A small CTC audio transcriber, trained from scratch: arch transformer.
Rows from block 2 of a small CTC audio transcriber, named by matrix and row number. Rows with one number belong to one neuron. Each number is 500 + 40 x the weight over its row's rms, rounded and kept within 0 to 999. All counts start at 0. Numbers have three digits each.
Before each neuron's rows are labels from the 100 clips, of 14848, where the neuron reaches its highest value: "responds to" is what is common among them. Only what is clearly more common there than usual is listed. The data: babble in 24 made-up languages, each with its own sounds, syllables and stress or tones, from a formant synthesiser.
# fc1: MLP up (model.blocks.2.mlp.fc1.weight, 1152x384), inputs 192-287
# fc2: MLP down (model.blocks.2.mlp.fc2.weight, 384x1152, transposed), outputs 192-287

responds to: voice: deep voice; /ɣ/; /y/; /ɔɪ/
fc1.179:549432455478566480512466487467600506514492645556480562453473462513517514481531428480451520425463548464525482581496546433469465529550388504523551451503468528540493530454453476467479490482538442466532481425440444570483507527477446548528493482563486489461544503416530535478501539440475525467
fc2.179:454524527504535506616444482461450440486487507451486521563486441530540481471417506475508501496511503519430501542518578467546535498461549523567502540454466444481448494506517493565433521505549550461476523525542483483458545550536464467503470479567471433483482449537508478524558534538525463513

responds to: quiet level; prosody: stress on first syllables; /æ/; /ɛ/
fc1.602:497527466564503486548511502531502465480449524428474415493469554474552523517433458455495445477434528498529479428489482486551499481475538460496458488493429475500570486547490515556529564480518487605501513466521500503448465556463496512544494522447531487454516523482583484471487546418503507510
fc2.602:456516542507546556454512401493444457473484527519548531484479546480548481513519519473444446515433542496472532545586448507463542459484601577526552543482487480590485546593536492477460422496622538520577531483436537513484489575462460522414527536525447429432487538520501533450491519457481490511

responds to: /ɹ/
fc1.343:483513478484498483472463497460514503549470582490499461487534565529518522482505462502480473491497543484558425481420458546517465501454450488575527483480529497399508509473490503506526423485513409526507475511542544563536526409496475515515480522517533544457459497483495516544559459471477487541
fc2.343:575543497586506456479494431492536455406562478483507475511533530420476525553471514545526493474534449494561483474531478526494524572492526468520510523508481552539546555553468522496546474505484470477462551436503535510479441548554502503493531498488475507558546468457406537534439483517480426432

responds to: /m/
fc1.767:607475474507536405459554521484466516475457589439510544492530510441539431442511508490477538544485518472499477473454481450576497435473478540454473562451483552496474474493511508506557487512488460526581462422562471534442511525566480509489545474541495486390482536497481500536616471498479432570
fc2.767:519484489509517549484453440441407586443488561479539463488428533529470486449544495511544462521450490450488524514482508495458412469576506436480493471560539533511502508449507484446443393445492527447601499595444459505527517565541471461447464491542481510462433512489470526536456519514444527453

responds to: /æ/; muffled (low-pass)
fc1.721:511531453468549453563495445497619537526598452423417523500465484498462453520499528471460461498539466426548542503480562606540526515480530469514515495469575471551477504464492444466523457464476503565581521502477527500482485500490486418519478526597543532533539623513396543441474462554456501513
fc2.721:488491540487429476469521470478464481523498561497524546472484488510481427500499516440502512503565483531500505507525563509468502504493563532423528556539534440490510500519518519524466490478500531455465509514472539541506532600516466500481513463477499483468500526514480501530553554499583453479

responds to: /ʎ/; prosody: stress on first syllables; /ɛ/; /o/
fc1.497:477498506559593562538489509454607553452501489535426436451453419539521535523499548443500476520529503447573469486495519519513531408531490484461504441504584491468496454486502544484513502469458421453538554530506489521511403479452443528472431574482527457435477526483525511492518466471552498460
fc2.497:504433411444482494545539575537542512429476524483555444511528432480499425535514553480479577556492558492538482496502485479529492518437398546464500455527494520490468528525505461531523498507512510492445504548558503483500479451470489458486397483558518456471522596457464539536385525506464478560

responds to: /æ/; prosody: stress on last syllables; /ɨ/; /b/
fc1.630:514543435518550508525546498450464519529433492488502472491499499520474529531525467502446369568581466437480514550477499551449519605518515552509537437521480483488472474547488479464586446494467503603548543504471506525487460455520460489535436542569503533390500504431478498493464495503468573494
fc2.630:523501529512477465474438445439512532534523442513475509484506501531521505519498598512471519501468511498505594493550520498527537538445481506468491583421506464569535515515482505504477471508468504468527509488527501494516584541473544540497454456529484430475492462613510461455480494474451500459

responds to: voice: child-like voice; /eɪ/; /n/
fc1.337:548466457515532509475553520440444483507509513464496510527524464540542471431498470480453494520500465439526486521499469502557504499449574506503447499564414464496496436426557473532452449488523538572520534531505493487506453511539469388451464488500469475539508555472524453418468513575509521497
fc2.337:451471468469497489495468495510455490443463507527521545545525456449441496564547548534536485405496554492464494547465480487382475584547422450476542481532511523521429526518459551502515525435490470541484471526501604497424459503521425523527505593474530490562480506502433515549491449430469575516

responds to: /z/; thin (high-pass); /ts/
fc1.75:447517533447472422534524475499518464488415454495477566505476507541524532460544445432530436562505489431599491496534475507504503489480501487565482514541538547524536550514507523493439459571495527457463534510550541453525536528479526510446515452486480480500537491510460459437466481528508604479
fc2.75:501529481548500470488490446479500458517553494510486418461540491528535479542455465510582581463520504515487523489491478509522518536520425500456477512496433481526526512487463594477440550364523417503613507539564526503507500483501443520558462501508531478372530506469524458508517529505452522473

responds to: /ɹ/
fc1.519:507521490488478429484474472470460484532460431494485511537493527573515405539433576462488540542429554447462482504551522488494483530448528481517484572545475602481525464492481512435504552491517510475428399511534491499516460474519508514551460631528542512579517506533534471508496531492496599500
fc2.519:453547433540502443467498428431456475523531465518487498552465517486460558529519488501462523476534527476543538578464519495539473515503537522541504488576545503480495501551374500547556555492508477502533519509495502468495549512470447461442403454507454474472500482418500491466493510522508574460

responds to: voice: deep voice; /ɑ̃/; clipping
fc1.340:506515511524483499485517489525560533451477575493466437518490524433477546494527526504585437516472470519493480481481507487487496478587499485444475546490553531475494507601511524522485473485591569586450545522553503451455581513530503462460456554424563462551500461480488493492467511508554492395
fc2.340:521501481508498512517543481533410451512497477409457529502511510499495513550513509523539532452537437578502487552468546428409436501497562527448552558452546460485477508443485514491494510488444469478461565477529507522490550556556497525565476462458582474542536524542447537506479415485468522511

responds to: /z/; /ð/
fc1.652:513446498580493482488500532514514468480427491487497494532442573495505494516499515497504446564484497515462497610539467440541466567494536486535503548436524459603508522521554526443550459437480447598493482445463587442529557475497509525480496443554437495423497543469526497439489513500513469501
fc2.652:505520560449493497555538548400510535449422453558432474449433432473451473499531535447535519445568512552533450521459412493547533541523490520502488559497533522478487476515504530536457541481519460456496457447542514491520503507470539589521483574516487466558602414506554481522447484478580564453

responds to: voice: deep voice; reverberation
fc1.78:496478467501495497468501473504505503552552493529500539524510482551429541572507508451449473482543567467487463524463442484486512489512451525507524405502502503545523527507496468490524517567559529503525454470377446515512531500470427557532579510539544489477357531506538481481493492512400560484
fc2.78:495529506510525493461484519457484586457422498515515553497543562506504453416483562467422500451507568474545479492617528471489441596484492477545487498461485525450477481500472431542515436556456495491495481448446474444464520480513517527567504540532538482528573525437553535469490526529510464520

responds to: /h/; prosody: stress on first syllables; /ɔ̃/; /ɛ/
fc1.306:477574490518503472486482495564543527495440493474477571513570508420528482458506511557453490540571526455558511485485461520522485385454490464547532473443511517441531550466522549485586560522511488533555517572475551559536444620487531502534452392466475527515555506478457562472451459446506447445
fc2.306:527517528458497509531496415449435532465455509465534555431522431486485497462529510568445486577493529588524546454542476504479453555431500556489489506511537510412547445550494459513470517541450473537437483512498516514580456537507469450572430481475466535451480433426531509541505522533472514523

responds to: /m/; /u/; thin (high-pass)
fc1.325:538460431485482497497496527563508517535466514516471487491472441472535534471522549478465483488473533510493468504519484460473513471537520449601388482478503552486512535600523515464480499479504491535488539499404534516523509516511603471491452534493477486521541404477493544534459508539472554457
fc2.325:503484451522481490523518542494470402489497509458532517621492486463439491514495540506412536482467443427470498499523438550449496447541479518501521486514532511482580446492505458530467430444460540533536467536529530432442441506517475496510560428504492496530498518502500596489426462502523494620

responds to: /ǃ/; reverberation
fc1.578:484517513449511489499589459498426527424558450508426511486528519553478518512488611436482507513539493445501471460476533540474478464515520439535539519503494509515509410493535542552491495504504495515526503570506543471476515490493498567468558449436475536497564558417493510483604443468488471503
fc2.578:510590541464490544464510427576508536493456520559514488597511511462480454427478488504553510414497494492515543463458488473480529450455493484492523564528463494555451518449478487504461613484503502497475487553516559476470446524524531493505479506584541488464387471504499482518513498588469525494

responds to: /ɹ/; /y/; /m/
fc1.763:505452461525462436466505503469499491495534516513533567515510489416488521413458516486550588486513540486497479528524458460481514508523500548483552449535514531499535493477508443527539431511501499568451510494553491502484451417437580585480499400532459507585511494594482454479508546500453545472
fc2.763:511491482509474533470493492481536552567476505493465504522483484609525414471527503486494493462551482505515504502490520499537488506597481468481504520438582440466553522463507446503470521503526501415506468483514471458460471453489438528482510508570545431551561518469479504461510526464505529542

responds to: /ǃ/; reverberation
fc1.199:532521537500513464496555484521432469437500518507556489497540479546467524498476461445463536501511503442582491506424519488432545491509528549433516545490476478489515482444555472476434505513479511490498473503519511540546531520474557445512522508619528523509476500497552466513497459490518524502
fc2.199:558483534476483531503561474490455446474551547477490496569519431394466578450460431491498525452480525489487547485454479479564484482485500530449465581570568581491415543529417531494442546454511471541536555555454520501446465493577515559454535482451493462489486520432488497471450533541550510463

responds to: /ɔ̃/; /ɛ/; /g/
fc1.173:475470451503440509546512539561467485539399501524497492473461517539471501501516500453535502431495495524481459503562437535516559545497455511547550483534539551468489594526507395522511518497537425462551568471511568531519423515459463486515517576445511507537545450432451476560514498613486431486
fc2.173:462483506501516504442536520466575428449448443477575401525494499531515548452494532481512497500454528496408535612522599441488418443468557492485490440469483530514471480466499513506453496492429479494514500515506522497454513490489533473557550505507486476456454499496485524454519520515538533482

responds to: voice: child-like voice; /dʒ/; /r/
fc1.144:500489553537524548472533510525538488513471504469595481512519423552546492448547479423515528500524535516539463472553475485480500493559593479517499495391477601513547455499506519506540539509551484445535485526496429496455580472486530535510526519458456467472537485456507439477510546478498478435
fc2.144:540546540542464500540516504514476471573452500440609422442478515559478457574496402534480466485540456498598524503507469497524538466507503547568495461528521489499507475579519481483468458500464520458489438555430483484488498559448490508545494474458490479472503551516501529487491516562585500569

responds to: /x/; /oʊ/
fc1.195:550434543532531511493533526475469465505501481447461460505494546634516532581474486538482465482554525492514528501525501552532439499510453524468462493507450489516505519493491475503479492475510511557538490526519480475466480490486472485523466502474532522544591503553557477522468533540491490592
fc2.195:465545461548460427438440564564521506470488528462523598518563455486566494477506523529488508419457529503492578591536467408504510480560459531538519456479483469566513523458474494523559545486477481495506432585489593489498465533548481473474516532542542544472447512533474514424503462382473461429

responds to: quiet level
fc1.682:501502482490516486512597410564556485542539537473505471471521552537509441474451464459504525419528500520469533546540442524485456477584505447486514523504501479616504437514478524485485533509507508489495556509508496473488470508490590434586556513473426490518445487513538549455505486553543487555
fc2.682:529491575485511552464525434451506533472500527504458507478494508371451505517534468541522466470512429461505495587413509509482506466506524495555491524473517465515466495518480440334548507542505490479518477435495518457522480552524551503423444436414525537508508501434481498481479591527498467485

responds to: /ɹ/; /s/; /aɪ/
fc1.473:482509520485450534566505467489491529538520516531524480501528507448538534470523512477556479506496518509557460593536468509473613443457535466503551480571488477493430464540487500564570476451519504545496490478529469459514489538460465516520499486497529455502487486493501464493454520461509448471
fc2.473:532479565489541543439572510419583547479460560386429510410426582468465460505517573463475557518485419579477515470505517492473517488426463497457431513506543458424504513522570526479547538512453467501514540490477442487481473567568518432473488509506585440485517479474434500497455488439464477486

responds to: /æ/; /ʎ/; /ɨ/
fc1.493:474492569592497511503576507469505493541507476468468529541492479523560450522484518500517481477525493401498491517474396475503422520516467501417485526457511563466488520497464548462434461552435552501569526576505447529529404497486463565494541482510539436486494476517494545454396487533474512453
fc2.493:477579500454460471550426528508538521488496516533488502537511439561498465543541571509470422576434582511506486547573494505518466474487473515505487515494501474503456528443483489516607498471477514489476503491499521500527498521538522466509452494506502529487460497553568491559496471473484495509

responds to: /z/; prosody: stress on first syllables; voice: deep voice; /h/
fc1.304:500549478532519489482537479553529484525444486528558479498430527537417487536432455480494470498468491517507486498421484509502488472574525550579507413553486462481488478537470498550554503490543475455459501578443529471529426497517529445540466482481421494535514510528497517506467503508504490444
fc2.304:505540542533482510447503486471582486473499413495530414486490536444529479569518463546432493547504488541472576493443529436481586461538433475447449544594510512584490498482487479501484511494559502590496566418535515542499463521472510605451419486524495457503469500613538480494475543530528520499

responds to: /z/; /ts/
fc1.410:548464506409563475580518523494508457595587509443501548506509502527508478540521548488562481535485466532531460453518448465525483438515504485480484483519432539532437564564461520465510552495445509484452518474468493508462490518466446526484426495481529570480553443552509525466524525567557517506
fc2.410:461489545610553436432476522558553573591448509573518531461440502527461520497524527477490447489498570502491551526501518488471494520502499445428536459446560528522581540506492543527556482457422531543528516508480514532532536495476471541516545492487472464525505497450462471443432517489524476483

responds to: /ʎ/; /ɛ̃/
fc1.141:578469510458517519463536497468524529580480490480498468507436490476552479495444519526447547486460482488524540517478482513535492502577566448480448496466464491497518614568537525483499432528497527567485521526534497453564518545515389488496489445499488520472468503487475524479513522401484472531
fc2.141:510434496565450483575497527465492498474492527471418490501585469512407529481492511515509547550541515528501535505532502462486496504436528548472442480456477520570547493547478501478472514496461534413534514516578537471512539541479522456511435554457485549522492546521478592526448490406487471518

responds to: /æ/; reverberation; muffled (low-pass); /ŋ/
fc1.708:513519444467473568519520540478498503508564470437437508510485549502560484483476465507488504535493541480562484543539432554489444502561488515515469548515550470515533525522491511505487460483453528530495530598501527477471453459508540496473535502510510480506540491497399500463483463470491411444
fc2.708:487488558495517491510451434453507554477478522532508523538602474469551556463558538481502493447462475550452544490492484497554570454522512493495408482425489451502493462448445486488480470450516564481534476575521538522519496553439560468536514524512527509488485508536532509472471533479528503551

responds to: /v/; /y/; /f/
fc1.517:441473487465415502494541514461526511509500497468472484443481521443521452384449504481549577508528501506559532520507492559474480561589442510504509530534530500516535482551554523544500434530496547479536480559448458497499476468507487543510493425544484536430508516461493543505523448468435530477
fc2.517:526474531566562546451424476501467482499463537497498501537533551421516472472514483428424562496492454529487447501529456461509461539447583571506471481455481585517552505478464525490512513536418524521557539525527468459475486522471537462509500511540529507543492541498526519470529466512513516489

responds to: /v/; /ɔɪ/
fc1.554:529515578521533561505478475547504581423458544478476429434545537426445492432461474500510486422507416546523442521494468586455458496466514493514454570541495454506492507477522482484482555601522562496487478561449502413452512587514521474510487523565438451446473483541499527527511523491464482493
fc2.554:500516476515454520458524546490527476494439535527503510617572410471492536492541495467517492504517482452478463441488481499527578537511533474459539508528488487483525467487569511470470452378442501496479467541421476479537534551526415456500542521529510479490487485461450488450492511570536493496

responds to: /h/
fc1.237:525503491546472430492504475501509569535418504535595460551469572443503500479532456493482448493518529488546485458521523481498487506520519519407527605484509436488440497528505523532426575533489490471538443456498494459555458587456532513516531468433465501543566447477504445481506594493459504526
fc2.237:490471432474437516443486491502542507419510556428496503445467488467488509516498576485545596530511517492533451457435430514454493441496515415536519492504456521475577463453504558527508464467558545432516551510444497486481557515520522451495402515523502536525485466509518525428462534490476472446

responds to: /m/; /ʊ/
fc1.405:455473567502515457456514528507533504464460510564561523474511526529431466504482583497539505479499505508551491436427511508551502478515468603444467584459500456508439503497518513471528596440592481467525474494512475445575517528515569478514525532478473529486444544540443537579462524528490555446
fc2.405:497483505539543459494521453514539565532486484494453551484455549524427527516570463400477537490520525543494432519507513480476447523542525419473442536557416519412532450466479465505497546476524513511556456464490558519526504433469512456537489484505600572457532473554562516463495504424441496524

responds to: reverberation; /k˭/
fc1.653:517508436474569520591537513535572428544431479524502499501568439563384447507458542493565516591518473523512451496549476498516455544517465566507516418556536498457488464499423478488504435508550513415503529484491470551495473430510496591465482417462503482571424430494550441458463516451519484531
fc2.653:481448466528434487465513504537559504436568488489503476562528489433502518544510507537439499546526445479471480492460533542463482495482543509469461525514499563515508512495522451499453554493368459527513447560503551541520555565547497577465518552444487473485456448479478521538501433536508543481

responds to: /ʎ/; /ɛ/; thin (high-pass); /j/
fc1.177:521539509447529568561501505480564505455448439511582477503468485473503453519454520515474513511470544429523519489539562493470514524486526496437561651494483481475456477494437537454474493459498409530421547532482522472485455563476494510496518482502554483477459504545415491516519539553527525448
fc2.177:493455527463447473528469421458534522557534539518467439499476543477472506570474521418462460546446488418541513490434472505530456496494521590539505489515473562508490517509449450527449466516488502506500490489514451431475512475508524594503468546499480556522495602458486540562466505449499510533

responds to: voice: deep voice; thin (high-pass)
fc1.494:564508461453516479469469546519535499493494569498494489502486453450491550520512482522490457484541593415508494571540460533524457516582503500478504532548558531504442499566528529471534557515487448463514488493484472460453573547514414570609388481512520558575541436461505453471581556573495564546
fc2.494:526583506529495516569541537424407468494585459442459512544477490550514447525503537493526522511513577547525460473470579485526505533509438471511483490466473472483549482489466475393452407508537490500480523442457520401568509521435468406446465500433481465541479513575493510447503526539602532513

responds to: /h/; prosody: stress on first syllables; /ɑ̃/; /p/
fc1.740:483489538471492432477548457591541516495480509484505471542512509467602539488556598465483487601473541554519482452496486501431488451484525496557462526495543466511516500484467450437448469536465518544509514477482469497455452521535494534548499474535501449508478486478502565511536420513471498469
fc2.740:569513556473490424479519421516568462497546507471537446567515479485511562528473549471522530510492548487460541450556538487481477516416526533475490450431584452512556510516491509472446394481491495519434496557476481454564487477523485519463477520504444471452534493443468488486478526490516454509

responds to: reverberation
fc1.12:523532436465515474436432455518496558567506459437479546526545469510561496466445594525521493524531492534449461523499509508580560433488497494482548514514443552544470480510525481481559528541466530470517491530498421489479476468462515437477507512510492506454466491526496517475481481484469514514
fc2.12:510495418499475487596442506519521494466504548503521524534491615462512531494555472437468532465469582542462510526496449460466510474532511411530557509474511519600474531547474554517468479520489486433459501473501532442491538516497458538542527522537457407463465547461501433568470530522535539494

responds to: voice: child-like voice; pink noise; thin (high-pass)
fc1.392:489450453509512467516460554535442565470478514505521473508489501494428480496549476483478511602420520527554426445488488486483572509495525501526527513497547467532494445486552482428488485551486420510534540585453468533456550498541488455550449408541521493514582510594490528465532516514543509508
fc2.392:571442485401557509504511530376461499536508520375511540568550536523500531510474510497493563440509457521558571459462503500578538471537484492460508438468449411437488488549579529509542508522458474522554495537516487460485524488445512533523536571496493539525442492451546505485439564538534489502

responds to: voice: child-like voice; /z/; /ð/; /ɪ/
fc1.701:492554527431452486463448483538542500507565494504461500529542490561511541454555511530461491519470501486476513562463455489516522497499582480514586466431458527447461507486476478479519476532480444505483526547499507468558469437465444460471496504548502561504458524521542482519521443540534502506
fc2.701:508469458607445505440519517456435471517467426529484518482470561479482450494538496513499511508393527498545487451535536467535469488516413452494481508475486486496518461614507564501476554510506481530558533480551490495498510482479500539479476516540523444548513504513473456533459493496469572508

responds to: /v/; /ɔɪ/; /y/
fc1.575:540515491508559445511494545516474590531547460461557466555394491483382444558461481537487520501458468457464480511431527490450554534462582461509474515531508527543500446460479574517464501473432515524468551549577526399542512496459464506451475459434551475575493542461484472494507513475529546547
fc2.575:477535528466439528470446506507565490551497493577448517446518548463563506481583442477526489507473465472556464452506536508490464543512490546488571572537480445511489436513445509604495504536476552411508563470518455572511455451521487487479485556447477525539436466511441440505479520479451451522

responds to: /z/; /aʊ/; /ǃ/
fc1.427:494417565495521456516540461480498469471476536588528515500536522577510473519504502486481431509430496517525519548508500496420425528490532532496504428541507489511591549440441490491517517525464510491469449459501563564547476510560487457562550473510570490515468464516501480517463520489534530516
fc2.427:515550478506515432460546433455497439510524465508514482476507506519446471523477502479471536439511492462449546552481514595460425484514473447522518474505452571568432503519536526516576467534501523489507489508443472540503467519480509542486433538477418500473540509456440510459502485482512547553

responds to: /z/; /θ/; pink noise
fc1.30:485490474476519469476518443543562499450520544485536450468511536471472513468553498459455484476531443526481501508487508503510491592549540500552474499396487430521474505510452513521527533574495497510487481554437442500483494479515564511510525415505462496471585546530505446547510474476542575484
fc2.30:540522499543451486491550516531545567452447485525533476498460581525511491550542493524498508500454553468506447510506481465517526532502459531412536475502507532475526582503488452461502544461518428554540497515459507573509480457475486491508544525489513556483512499475506506461474512476510455574

responds to: voice: child-like voice; /i/
fc1.727:533590425520452495536476448528509508544523496566476480528583529502484523544498568515489544507448520434506487494520525571545560529490581458488537499400497485534455442441462497562479493452444471489477621495479562551502418476483492511422559538537534531519499451494548497480469489455529567490
fc2.727:509470596545500496416505508461425540513514531528453484518487546418553525482545554453520428523474408498496508465577499516505528533551526512463489449543484551561520522515577513515463445434501544566480475416485549531543485527507540464480538482524481509477474514558461511411494538562458574567

responds to: voice: child-like voice; /ø/; /ɝ/
fc1.227:492563531445441488471484510494479455532575454505518508534501457491539449448474546526520537525507520492522449332512503476425456446460466534544462512459432509448508540594513537520468444515558452421518455528481495507514526543484506484526543461479497459514453461478407503519547611486533516508
fc2.227:557510568449519575556605461532500502482610464558475472549548551444502511527528515449522543443539476475506449490493491512559492519479534480547486522522503562505500505454479456448476474506456472503469432422524461539483491492543487508446560549490490574515477555580493529533467510493417505504

responds to: quiet level; /ɑ/; /r/; /u/
fc1.599:519437442564593517515472538423523543485520458468484493547612493532451414454521529428464552433556547506488485531519478484515515455471530467524489492504451574495443509456460525481461436551499526487502505552451481517615532583451485446535459462513519538518567523534527488460480567534546479516
fc2.599:443590549532478523521477470485482439471570409507509546507464509447529488437476459541510495429534472512456499531526489468477507490496503492524491531461534533450481419465487481425519564468519477631537494489521551507545533488504453487489451526500556468495554486496527495510529455525595516501

responds to: /æ/; voice: child-like voice; /x/; /ŋ/
fc1.131:494493433608465500424462522493513497541574516533493449516463577435527456475570495519537504484538480532505439486460541507509429406560514562510511480509463513538539532450525530474468527498482565477540448466594522468504482495530494397458430470457483471428509485420517523490509533502494492490
fc2.131:531492518476499468513511543470482511496580503469483461415519509473404525518501504442511545543460529463458517501464496442488505478456513522444557482546477451488495473493444413447547504475507511498494524490516457429462427551521519553533489563536576555504476498438457460524449492455425517492

responds to: /æ/; /aɪ/; /w/; /s/
fc1.295:523496512474409454488483509518515551502494560474441545541554566472536474475526532449573512453479593602482504486546501579468501554518451498575491406526548470513536550490465603466509521451563492510514509473460576456461513500508456471507472500511488506432457572546437491528479527480525533505
fc2.295:508480494491481527504603490430453461518470516484535532500579472564457507447466406556474463533512539470513458482489421434512528540545585422484507471506518544486504539425578470537521524545480498491415515592491538453532505506480504524497471415444462484557511467501488506481507447551497517505

responds to: reverberation; /ʃ/; clipping
fc1.621:477475471545438605509563469526582574494471506487490478423454524467507494593523488510536500515481487550446527547471473487576570517513489482551498468516483464518517459457551519481508487498478451464465563493453476558533536524559559504454464480562495536513538580503453523545588419469519496550
fc2.621:539425466469430553461557489498478495485487472495422563533560558533451472554424491420461543533543585448529441469458472504516556518485445551495505455477463511516466576501477484489506463487477523528471500505512430505467451517517523483495516517456510554556522484493500459554503556526510538478

responds to: /ɹ/
fc1.28:462482524550436563508492550498543453492501541473531470503555546499554505422499485414461486432486479440511509505481487477505519470509531471549485434498533508483443498487503438533529556505446496608498440467488533534517482493505507501531500469534528448496443483462425486455534503507469473489
fc2.28:560457454474553497528524456510471455527510489558444471492487530548499451512510484433461468538473413556413508467493495471489416564519441500501440553451473524508526505587521474483485526479524575529467530586467540428418477548465492563465535462488463540613529555502486483547512541517526527469

responds to: /ɔ̃/; /b/; /o/
fc1.270:432461528545568474527498444468508521557493536470508532488488565521522525531506464583456521550432511492511449560506543485457484448540528443489535554553487539433550488484471559478507541491465470493522439478452504497484541484508535469523425491553515516520500489504482542439503480530467475431
fc2.270:491471493500426458520518515590499530441498555506517480505498507531518457529542502493537436579533508504495592438548460520513540520478548521462529500491540492511526519442476571563484492417523453528468537488452544570448514511493497485554513450506511473471500525539485511527516466501531499509

responds to: /z/
fc1.192:477579534496503457482527516549473469499536461512445518512509476537533569478588569450492528531553542493422516450509516521490538568504495519512479496507453540531532535412467516535528481516442397438463527513512547557498488523520430585554447556506503482553496481458512572479529489486415524443
fc2.192:531524462430495510551465444532547539496561559572461497453507520514468557505488438521475456479445519532576492456469440532479502499458487546526527541480516517423473471406495509483480460449482518559522446513527537468510549558578509466489489539540490544441517474483508441500438506521538506560

responds to: /ʎ/; /ɔɪ/; /j/
fc1.748:476475508537502480487573434544530439544499550504547484505447561524504487496481455487486493480505528514481536564521459488539485526471461489513523495528454542464486415527478572456531456465470508455501490432502527588519508470493408447468449527518531476567517460505505556512469606497531512452
fc2.748:520476515489490402597519476538542488457454483577519479450476471427538500505454487486507460559506493468416536550473503521458473450505555432549473471469490478446482545455463464552517514510470422505565519492432552559499510449478512469502517491454560503466507555532569405520546512447481490463

responds to: /x/; prosody: stress on first syllables; /u/; /oʊ/
fc1.468:518469461498484495494557469588513513482519519475476519468480531526510570497513564487470529466534490547517507524544548455536480426540562459516584482432463531470465478440517461571442492514406504490510468524506455477487476509470556455546445486526481503463508510563562520481473527495507563472
fc2.468:468522466479552488551463531527475439472490503547639514574501486455501533515508544461486518482547491540595488461500483469507507496442488576496497444452499555522502508507548549525590438492587540541469472504469444462533496490494484447502576529381474439477486524480468447482521522499460446580

responds to: /ɹ/; voice: child-like voice; /ɛ̃/
fc1.312:440514528522470483464525512524459501476559448486469507440541556451576509556470540512501530544518479483427426526454522509485510500550511483453510498473449574529403424469527491506481444529416479542503539529482519500465493418552503496540476574494498488508467510462499512556562449488486527511
fc2.312:538498478521508516542423432476543491572524495504436466497529491484421530519449478467466553474487522505524504546592459588542497466428464456579463504469565509502505473467533523517498453444463426537464508496511501518491488520517501491558452494458440499507531527445524449508505504461455473479

responds to: /ɔ̃/; voice: child-like voice
fc1.263:498502448520524488473494565536555399459502504464448592489440464536466525495485570462509454550502497464520474553501464439519500451516547461626462541593469490529471460509534467531506547581549484528464456514485486503517494419512510540456407481546486509508462570476499501469489553478452445508
fc2.263:508439574552554492515588525506499472548478578508547474545477543494528548510539511511483486568474467504462517472515515571458483558464460485492433501498517470387446462497512525422496472512467526466529570483464508471500506478478437525576513473523484411520534536527516457562488486511517438498

responds to: /ɹ/; /a/; prosody: no stress; /ɛ̃/
fc1.298:494499450563508476452491470589515535507487444583468512486521453554469475500461488552527521465514459481477491490532433530491547507466520480519491436440488477423506466492429536497474522555548496494429494525568491455514518539534493477439510510468471486529535551486491465487546542471458510406
fc2.298:530414467499443561471491526496512530558486517476614539549517542553493540479519519449509474479493490500500553484510477531465465591466566513505506469510553496483477546604512505520496494426499401457537555585481486480533513487529388505478384575455450579517522458535435517495481501542529439537

responds to: /x/; prosody: stress on last syllables
fc1.644:483439502560473408498553488566549505551491551526492483469481509452514441466581468557499486517511467511553469459486505508483434503496468517493479574509528511479538549438483545529437543486456572482524469555530458460464514508531445509517535567448456438500492478520464527463480474480431482453
fc2.644:481522517521565526536462529519502487492519467498493528557469452471496434554498456507596489493467471584479530535510514533480446559498516518437502519523496428509462460500526485500538530527523502570549486504406472419548521453480477495508458464514499535397520515497506518522482505534563508521

responds to: /æ/; voice: deep voice; /b/; /ɨ/
fc1.328:477507476531539505461490452563573470467529525519442522523463426535504552464441446530531518522524516463544473453501507487502503505475446437517468569459519526582592491521471483464443465619536331422539531485522485495503516445526473520455513494491483503543513487527438453546651506428519501481
fc2.328:462458529522463508519517451465551496562520509431456477508522554457488473489467430442441492476467529473473558504466433513490478462497471449527496486494505442458413455536535521475474565536484505475458545511555569494422470513430465480543433507542460524499480474471470484450497552552449509435